config.toml
encoder_arch = "vit"
model = "encoder-decoder image transcriber"
dataset = "numbers of one to four digits printed on busy colour backdrops"
train_examples = 295000
image_size = 48
crop_scale_min = 1
horizontal_flip = false
translate = 0.06
cutout = 0.25
tokenizer = "word"
vocab_size = 8192
encoder_norm = "layernorm"
encoder_norm_position = "sandwich"
encoder_activation = "gelu"
encoder_mlp_ratio = 6
encoder_head_dim = 32
encoder_fused_qkv = false
encoder_bias = "qkv"
encoder_qk_norm = true
encoder_parallel_block = false
encoder_dropout = 0.1
encoder_inner_norm = false
encoder_moe = "soft"
encoder_num_experts = 8
encoder_moe_every = 2
encoder_expert_mlp_ratio = 1
encoder_slots_per_expert = 2
encoder_shared_expert = false
encoder_patch_size = [6, 6]
encoder_layers = 6
encoder_width = 256
encoder_positions = "learned"
fusion = "prefix"
decoder_width = 256
decoder_layers = 7
decoder_norm = "layernorm"
decoder_norm_position = "pre"
decoder_activation = "swiglu"
decoder_mlp_ratio = 4
decoder_head_dim = 16
decoder_fused_qkv = false
decoder_bias = "none"
decoder_qk_norm = false
decoder_parallel_block = false
decoder_dropout = 0.05
decoder_inner_norm = false
decoder_drop_path = 0.1
decoder_positions = "rope"
decoder_prefix_bidirectional = false
decoder_connector = "mlp"
decoder_tie_embeddings = true
residual_init = "zero_last"
optimizer = "muon"
muon_scale = "spectral"
learning_rate = 0.0083
momentum = 0.9
nesterov = false
orthogonalizer = "polar_express"
adamw_lr_other_params = 0.0018
cautious_weight_decay = true
max_steps = 11200
batch_size = 64
epochs = 2.4
lr_schedule = "step"
warmup_steps = 560
weight_decay = 0.07
adamw_weight_decay_other_params = 0
Rows from block 3 of the text decoder, named by matrix and row number. Rows with one number belong to one attention dimension. Each number is 128 + 32 x the weight over its row's rms, rounded and kept within 0 to 255. All counts start at 0. Numbers have three digits each. After the name is the row's rms in percent of the matrix's.
# v: attention value (decoder.blocks.3.attn.v.weight, 256x256), inputs 0-127
# proj: attention output (decoder.blocks.3.attn.proj.weight, 256x256, transposed), outputs 0-127
v.242 103:116127099089159098164140146114102077073152159217190087147090121116096086173122078154130158130139139148130128140080097189116114137092045167166112141160172138089137020138102115111112142114139142144132116078141201121090179094173120106135102169118162144139120082146131132123148135133090141138146150086156126156146148112118105104139109154048081162202141113120176135107103110136069107151160
v.243 115:191085152095110128137121086146097135130172080140131126138128146125156169145090035124089167130082202118108146100166154078124099156114131096155150183183125153124151128183168138103114078055120147185152124128153122184118081134090171222064070084121063129172132118130120154169161072117205098102136089089141154124093125157128121144136061155153204096107148130141195147113134167141134123154128
v.244 113:077117118105145137165146066148120111105153101146119131156159138103134134134150076200094067110119168139143068146153107155159070113154153157150115147111109168073147175115145093140129076108091110103121146168073128113130129093113149133127130186135152124143137135110164128147078110075131140075116161099161135165122131123090122103160123148085075138184128130151157172142195118129103131103121
v.245 105:151143190094093106117134120129163162090142071082131130126130135123122172150090115101195108071174142095054156124153113078132119121066168124108129090106113115161083162115128108146202096120116150092129149153148110155073102111119131103138155128140124110157070147096076150099133090186136149141164147155198148116143145142185126133139167154094120169081074150114160176085113085160055109167078
v.246 100:115121136152165143155101140152131113118142202166078088127144091127097122104125113114111213024124109163067117113126146138092082134119100097136108111109143044190151141160153173101128131136165134124182131125117162135099117100078110202117188160110139140154117167143142148111160074147139149104126186160107100122107122173151161140167125149137107164077120146113095130124102142168127159117158
v.247 103:127122151109120074161106105100129125124137188112133126135087139151136087087131158112117191132144057132100149180123175072117113104149134164110148106068151115123069123209164131128146189131134125112136168122125122116156157115108157124160133106138166173176140138178164124098183181213148104207174142109175138144138118129143141120117149151091143130180093187100078080098132147098070097148179
v.248 115:111118143084140075090127142168121109119126073148177087098171123097119118114156135102141141143168162163143142119161123105097167088153155180143183112148155193151114104098147115158108095135128121098057143188127104141134124133131106101119083131158111145150099120120122148171051124076159069147123107109159113121079144135177151155079138118107136153148108166125137137089147079132113150117105
v.249 109:074092135142118213104088142134139148112119160161121148082154160117088110129101141153158157116100140103144159159119120180141088134127198086150170173138214152092112073096109135087118123111117084122132176092185100089152229083150161113128084100198056111113141165100059109102093130133155074119167123198142156145135142113154096141150161152118146129143128131181076148083134037128142086109075
proj.242 104:137152161159136140097138066161124141116090094114158126118130096139145162086121142097203087129117159168139131120113122086121070143149132146087098165106152133136109185168087132131053113112152100140125122106103115092165112114096146138138092106169133114194157152122133033078140120214095205145126161175078138147123162071135127145100127152139107180118100096140144116089117090080097120136195
proj.243 126:146156175155132084152135138152132120174072123127142119141175102102100137090167081122117156115160127164096139157123102115166169088165118126129155090119077137108163105104173107119136119160095132124139139138183175107112152110133132127110167225070116145147065081160145098110128104068175077125160141057133103161110083000134116124087100163113100084144126199127133150105101128163127113116170
proj.244 121:198082128068137141118145112155093102186150131121175111146162150108162091063111180134078142117059086152111123173114089087145108193154146103141156046126096130090131082191225164186195122162053107109106157148134137105126127142104134139178141079123122117145132170135086141130078105092132134115120109136141112141156135186223132132163143119070137180138117120146095154117147144159137116164172
proj.245 111:097158152127160150180128110090058072188117106134149131167123096096137101196139114132137192121210167135130094105184173160178124127163150190113106094137098158122119092097085094168110115077181088161101228121216174147096132134125141148161096177139164110101025067156121153128168084124160157105120137154125094114115098089085161083118142107127140123084163124151090133164109112126130187104112
proj.246 102:167131113134117109092149121081125191125118182147108184111110149143111131171155083151059174063155119171107133102126131141195113148113135121077164179106100159098101148164113115108094055141117135157142090147138103112101127159097170105110123170121139137132113079125167049143144130130104169147146108135108126108125124163059135112093132071083130093103202133093080112154095066096104161075139
proj.247 114:159111161162098114154145110131129115052161159192076178138146121115167156177132186116181152112157167102096092110160108133149090094151115102127084138199183199111133121108108109106159145144133063131142083119126122156113121139201121131135135059158140158088064164103098106135137129086177128137152119138077114124144146139084164125141137085126068150110103112138117111136117078076094173180123
proj.248 118:129070078098135195112125136098132107161119112169170098125118122125158130138123099147124086120133138153140083212149112110110060142134150141121141115134127166141137159117043127137114139090135160108073114088122209095154142080129150126096138158149112133176163110131133139111147102131107143124123119117128121113104144112142107126122123141100120131123115103183094121129091108090133218112225
proj.249 114:125149130195134100109128105108189065088126097102211185101092175121128101114088127132139122144147085141127112156154110171102104105093104095109081125129137045116093177161144170133139107126150127162116101121138126125175154122128103178122202100141179087111175111185153091167163133132062094160100131090143148159126129163130142178141107116103092120116177132095162137234173157155130127113160